{"encoder_arch": "vit", "train_examples": 97500, "encoder_norm": "rmsnorm", "encoder_norm_position": "pre", "encoder_fused_qkv": true, "encoder_width": 192, "decoder_norm_position": "pre", "decoder_tie_embeddings": true, "beta1": 0.95, "eps": 1e-08, "grad_clip": 3.0, "decay_fraction": 0.3}
Rows from block 5 of the image encoder of a small image captioner, named by matrix and row number. Rows with one number within an expert belong to one neuron, the router's apart. Each number is 128 + 32 x the weight over its row's rms, rounded and kept within 0 to 255. All counts start at 0. Numbers have three digits each.
Before each expert's rows are labels from the 100 images, of 14976, where the router gives the expert most weight on average: "responds to" is what is common among them. Only what is clearly more common there than usual is listed. The data: rendered solids tumbling over patterned floors. In brackets: how many of the 100, against the usual share in percent.
# router: slot weights (encoder.blocks.5.mlp.router.weight, 8x192, trained with AdamW), inputs 0-95
# gate: expert gate (encoder.blocks.5.mlp.gate, 4x192x192), inputs 0-95
# up: expert up (encoder.blocks.5.mlp.up, 4x192x192), inputs 0-95
# down: expert down (encoder.blocks.5.mlp.down, 4x192x192, transposed), outputs 0-95

# expert 1
responds to: count: one (81 vs 25.8); its colour: white (26 vs 8.8)
router.2:117104144190100122120133143090151101101093131145147130111113109133130145129171159135098203124148141133103152111116106123092155116111153118104071185143093198098119108080136156152177159168079132157152148143188084079115165188056083100171115114181130188152061160097151180111159121102106123136
router.3:130110133126097156122095117171145154111065135177186149120170195121179185145137108150074163073156082167140138096178088148130148139140181125158113125127142130174082137130172091167102140126142102159102158081217138144169142184102163110105133174198057189139118153070150143086108182137146094152
gate.0:154097136108142108156157099150124137163122121096171169141123136115142123125132123113050133128131141177136149081073108136087166154085189110148126100062146135113102155172101107100141143066101106154095034070130156129148140167090188114116103191125137124141145089157157124152124134147081065144
up.0:125148097147143128067112132119159142096157123136114152138074091197117105108109080123158168132091132073150101122167064133145127145145154106135150153123138171121156132060123157147157216167193172096110221167124103115056120153141089123108062073169088131102140128161108117155082055117153152116
down.0:132108087108119124145083182110089177161120138115145156091128109134107103108109101150192130156119135152149069142102111085088159084169178107136107100092085113057145175115124139106204155123078101147117136142141132157125170187111101153098059135183157071132156135189123183142051153109140161145
gate.1:137156095124106168143135076163154109124143134112138195060105105187140125177061179141120180114131092144094142123114131109095102138061094053148217056083127121148175135059052141128117122146049128097064111157140099104098093117152119130122140150136103140169132115124100175154170184115095146141
up.1:165130079122050177104169116168085137129136102151160190166142127121095119159159175166055150176103112143074159109109175101132143167217087120161144089159123108136075128157146102140135080109168063131125143146126106149116107130164139157163119187098052153081116119116180123126144153127126092091
down.1:116131118164123178152146103140115135125161144121132102135134075128150163153158121176103140114096135117119206063139154146211135107087075153167156097178141098163102126156121084078122140172174081125130153128131094107140157095175166142145143139122110143093103144113116066059142163124066109191
gate.2:117030111105133085120180087179151157120111102106140092118140140150073110172134146166093128195194160130147190164120113056141094143131170104117093171130174133164101188140136141173125117166132134067167119154179160085165160108150103117194161162161128125127154156115099166087099096144161132131
up.2:155212151164110175145102161071105113116164180124091140134126141125186139070111101106156128074084098122119064087125145213125183106116116163144155063144086115090162083102107107085096136073120127191085120095081077159076113146084146148082112093115108120129073105115156093197176154086120139128
down.2:083056090106130123103123097140148129151139128082140114172147123085143128150124170156071114172126162164111122161140142132100148082108132140109126119197200149146065154160185102135121113176181156075128131188141156074158179119126119097162174140161152106151159126118102112123105140102155191090
gate.3:115076145124196164121198135132125146104112140120064138154072113147096090156150137183091072153114142131136077178125137128132176162105106077130095100178132123126063115156153164066100169161151125134136139163118173137146133115066152193152136137103107135152125092145108119084088146130151104127
up.3:110073134115124133080094112125144111153137066197129104151090144139141100082114093092115156129068103128137179093151149089152155060141171143121131130126156117115161113092157141139099061124101107114086098161098177171077076095158100085150118079125102177113147183099137195188105134098151136112
down.3:134144201180140082161148135115095159149117080155157137135107114117091178132114119083111158157107137138173108081158167080153124112212141164088109080129125099124136182135078110125124122132121141125116100136120109112134147148152110134167125096143199159075104168126205143114168111060184178115

# expert 3
responds to: orange object (69 vs 18.6); red object (67 vs 18.7); count: four (64 vs 23.2); brown object (54 vs 18.8)
router.6:107059117110164087140137159130103173086139073148153095155149100123119146173063150151184109158104139056130174195105173129098115141131138066143143144167102094070135110139117174124101100037113177096131158092088153086116116118101106115152151065145193117073081100175101148091102143113073110135
router.7:094091115126160078174147122116135165129118113118111140112102119118095146124124157110151089145101093113121154173097166100151071157106152111088114152155117107093121138142145155129115097090163152087136160114115110134088117145104095191162138100146170110077161129153149133178096065098072103157
gate.0:115107143108101132138157153144145135182144118129119098071153106087104105096100106150121117117158119136137193139160122074151129145115048138167158144099166093180175112149137142112052106166118142154117110113136060098150122063123149126093148141164127128117117110110131075155125116131115102132
up.0:138125094116111174152098141081156114141129166110158157103124159080159127126101089114184140111128102149091181157109111104112165136143108117156124104087172074142145096179091138140066125142149167192182086120158119019151130181069164141133177141150145159125137104131148100163097181205126131137
down.0:101100174135147103128113123122152100153119090183191093145058165155053084100093130114088072148129106114091134136125157121089127140135106125088139130155154150111163089142068132097138108057194077145126133127074092155109094164221153125199153151116070159123090117110168197128117079111098141133
gate.1:198120176089110136092119138151116143160084073140137136112156108176133150154141135137161122146167108084170160129105162087175157041138122160097102077092115138157167096171118110134122106181136186175148144160116103148143149085050096154063160110145151163115111144125147085120176098083153154103
up.1:141120166087161099110100130108150100099149118142137150148102161141131087163143117198120103095085128152109118129086068096158113145145060110110083143100119144153121092127135066129130059114122145194061127156149124117133113080164118075117111123136160163125077108119134108148100147108093135191
down.1:195115187113115085088127122102130146136057107128158113127113075095081125180173120132123126102138138109134063141110165119134146114121108101086048092102102164121136165074145180151144103173138143193191131134143166105167127110158167147097049072128157119103074148120179110121173179118105113085
gate.2:114142180118111140092127101099099104081151168069154103146109148144124148121107088117107130159131105123078162124144152105121197148093117140058172129153121089136146069124155164139124111182109092120101143113161184138113147088084075170100130116106118125113200099108121078139044057099124135195
up.2:162124077139122112168166139151170162146133159184094160136126065096124131102122127101122118126101150159173066129113125127101066129136150133199084135117145159144104207130141090129128107052147152164175145180084113143154114192151159117158143151171144135139052111171136175082144166140157092095
down.2:137159120115159195096091130136101122066047115070049171126081101120145113129090099144114133127159098117156105137115071135116212097079153151152124103175062168141147140156137155143162163128136140112120087140145193082202125104194144157163050125133125154180144134123159106165139159160119166162
gate.3:106126115140112112138088116157123143140143126135171141097136120097093152233100175169170124134087091091117165124134087126133073086156115109106136157164108146107179172190153116159112147079194136121208092125105148126154095110110165082102047137139072170114180115090145142090093147175158160143
up.3:098162176139114112137109143072154080110129159087110138177118197117113148054101073129118133089094119165112102116111108139179188126141131111162124083155167153169100053109088131100079117096079095118121134120133132156108148116115065172079156077173159121116114133141187107179161055132085166093
down.3:140166124171155168068189103073070097120149079103179096140119128089177094100143131105156071124186103120173096090072129130151109137139132095191133131157120130133098140099136100202138066132115127176150144123148133090162108110090119087117092130163103138163102176130128143114066104099103104118

# expert 2
responds to: pink object (98 vs 18.8); its colour: pink (75 vs 8); count: four (52 vs 23.2); purple object (38 vs 18.5)
router.4:189133178151097179110168155161110119165145092079128133176104090198159083092106106106141108115089102093177092089155110121130124114142111062118090148157139122127133133169162124093097152133051195157126107142151062107157154159117096135131104147161117177132136116075089179167166120095184089181
router.5:206174144154172166079108131127083100110105147080113123131118105157102145115144117134194142113125155146159091086192107118113145087137062086165157171145143118123100143146140186079114148206075202151040138104169157098148130197141146090107125162134068175174175157128104120123107146066148124166
gate.0:135128081121163112083131151136101093113133205091159136121135141179130099131080115103135069052028163152103145115134105127123142162093181161134166109126146133126123137090101103095111134147094143143155112117084174119137119096104103114141157073078129178143117110108129093130118114084139161151
up.0:145163155121144098091136119133091136101101177069172128119104152175151131099100134113136145091072129167101167124169120113163075150116102069124145131114091111136148070055110085081116141134193178118125126045159135103134108137123142117124154148109091106096188082111180181124076086130135117175
down.0:108085134142100161130105129121163124165073087159077173146140109140191140097162099116109215171110100101068128096167152098135160133151159108142156196133110110095099168106114149148122101103154085093108100187069158131092093127084129126160086112122128114120122112143107196158141139114125175170
gate.1:142129109136115131143173098063144107172072113147115109116116085104105075106076151142129094145089192177102173174126128115148091112132213110168114094174132126127095089091095109139069155141132147129157113122123158092129102163082108148142084113115118151150095066105152166143175193139125101075
up.1:127140092126087122134165107053149129142094113135132100120147079099128117102099150152131094144098162160121156189121148104192095127151196138195166110167126112108107080105110098125070147122156110149132137112129124089112127154079132139137082097141104145135077048053148154136177189135111090101
down.1:119087119133103132116080154153146153114065141139085110187127183154140126152061129099129126131175135112134092145121136168071145158118067134147217166178144106071120105154134139148176198088120118096093146112115113178121145138130153109080137149126148067086067176072124170025100182115135140138
gate.2:152158154094108101157126123092132091173110091132108088116126127115119148065155137146102149080122107103173075106136141136157090091116116104130171143148155087131145183137185132116135114140108092124143134153123126119090152175172156121184135146119097120094099058197123163097115086177124125104
up.2:098102052092101145059164137116120099113158141147133099097126118195116131132111101121117127109180127076137071129160095165149105140139181068163132178125179078107148146159091097161128130157120166163135076173109131110176106192147176135152154093176119088168080159092095123054177175157117146084
down.2:138137139074101167118113126102182148135123149128121102134154118137107139183194050123127099143124114108097087147198088074108119142137129155134113089162190135076189099100100064087085107134076176116113079132107089161170131097129124121132114168100156121115111167092131135150172076082140094101
gate.3:078138135123143057143132161140116117153171102111104152148147111158057144165125114104151128117155169079060123124126095114119160111128093084155120101133197086163174142101131137066098121145116131069141111109135144157146080098042122162130111092139151125063085154079100111128062139099139075115
up.3:118153089144063140109152168109158127147104156110141176127130085100157116059130150177136127113060047123205078136110138120123078092124155175106148158109110046066145100120111128167138113150132106160126145164158139173082163120170050140157112117141090134175100169149174109094191079131135135088
down.3:109148111103111117073155134156143139219104105107082081069106145151123173118157090063123124117064121134088153089123126116127133111112198102104124179184087143143161120160147141135138101187111132137091126059076103126163120118134075118167104139096130161105065134150145096172092114127120128163

# expert 0
responds to: blue object (62 vs 19.1); green object (50 vs 18.4); teal object (41 vs 19.2); its colour: blue (36 vs 8.4)
router.0:095076142117092150069113115139080132194160084094103074122099105106132148121143116072141159132154133150096124140081100086147117193110159129123093105123179135157096121129137139081144124188172103154167180108080132183134187131165132123141147132128154068152121191104165150118106103166142120122
router.1:141139140091103167080126169101136094106141111068107127132160120069174145096146098180068128093121150146114132053105093138079113152140137146146136194116100192198110121077161098148112157189154104177131101076129165193065114186117094137120112131153054149164135132130116137127146135158158170118
gate.0:128142136139137157154154105143204105057094168081144155120100103137152116136135119117175085151130138143099156127126156116133169075131137154093099137067160147111160186091190101095114133118148156102145156127195128129139118099110133116081188128133123150089169105149115105076078156112112146124
up.0:127181133107127147153115106153103123092122130100128138143150092135106154097126117060064108113153143151100214163131116096167204082154105150144115092129123119125145190100135124143122139131152133153118159127149109082162182095093123154124172108142148191180141128113121090126154093106098101136
down.0:146130130095095139153149128126168146158157137124081212151140106131138132121117066064113115107074112104139139197088149135148105177170135142092077081125088177133180112133109055156116125150101116123189122200114153092070109142105100142155094105110124169168078113146134135120166139069123081076
gate.1:134108137113120081132152168164124094080134117123161073096183085163129109156144150127069127070186084132087127133101168120110109103125111155130134054146113172103064067112089181062121168151081157111130136083151183136139110137201113129173115146113131124111137084090186160159077194115100149132
up.1:151129075187102084159109146177154136137163107177077134093144077112169100133133179130106194078147118155138127165098165099165133120118077093098139075105079133126087148145124061129147047131137130151117183114164121134083103163101127159114166108166102109172118118080187147126130111124097221120
down.1:154141148083172117131149140085146128127087089136176132165205139114117114117090205122133160162123143145139086173118159127156171152101141143108126093099099166137098140158121131167129117113097135108147129062166105102126154232121134129106114125184173103176125112091232088149142149132096137143
gate.2:110074142074135125116092135110090181103054125105090176188110148108129113137154111102118156194112139149071133139200080135069079148177062141139160143166112069082116113145161146078172140072184161086109206145134141112057091107081113115136155138132157140119169081090095111130107138132085148133
up.2:096179099101148140115172120102180097096121154076141131212191052139160151109130132193144158152111099179144077156152129098117143102156121172132144151115148159106127113183123100092115167137038092107126130108141157168139121078149181179145116143129084107189149126107141100137143145147074121127
down.2:056114084155112156105125151133135170185142113123100113162158133165167106183062160164144100142133182162094101090137129128168140149102085070101129135076162128166122177116080188166088170122100157168156100118147157106164097137152095141129164116131149158098154118125112178148107135131107102137
gate.3:161045131082118136089136130154064160162142134079122083152111087161100142175120105124114170134206159130194137195072123155126102112127110056140122140132147135120100142126133076113142143089128123106146081131068113099149114096093127174156112115119123118106127113122112099155147129091156145131
up.3:132182097151155143154094149128140168113145129136115152133071098142145135134117158149085086148118106130135074079149095142057127100122171132119115097123113154172104129088137172127139086125117075070064163143165114122133128116104140128143113140118145128182205151121122035144094146170094152193
down.3:156134144125147167153106148142121134134128148116114136127167078117116065114138096196167153097190124208177168084177058155154107144117118120117103098184146161117100120126104112100085122154157091121136143094130187085169161154090169048084095131078159151133137065160129140120108125155099179136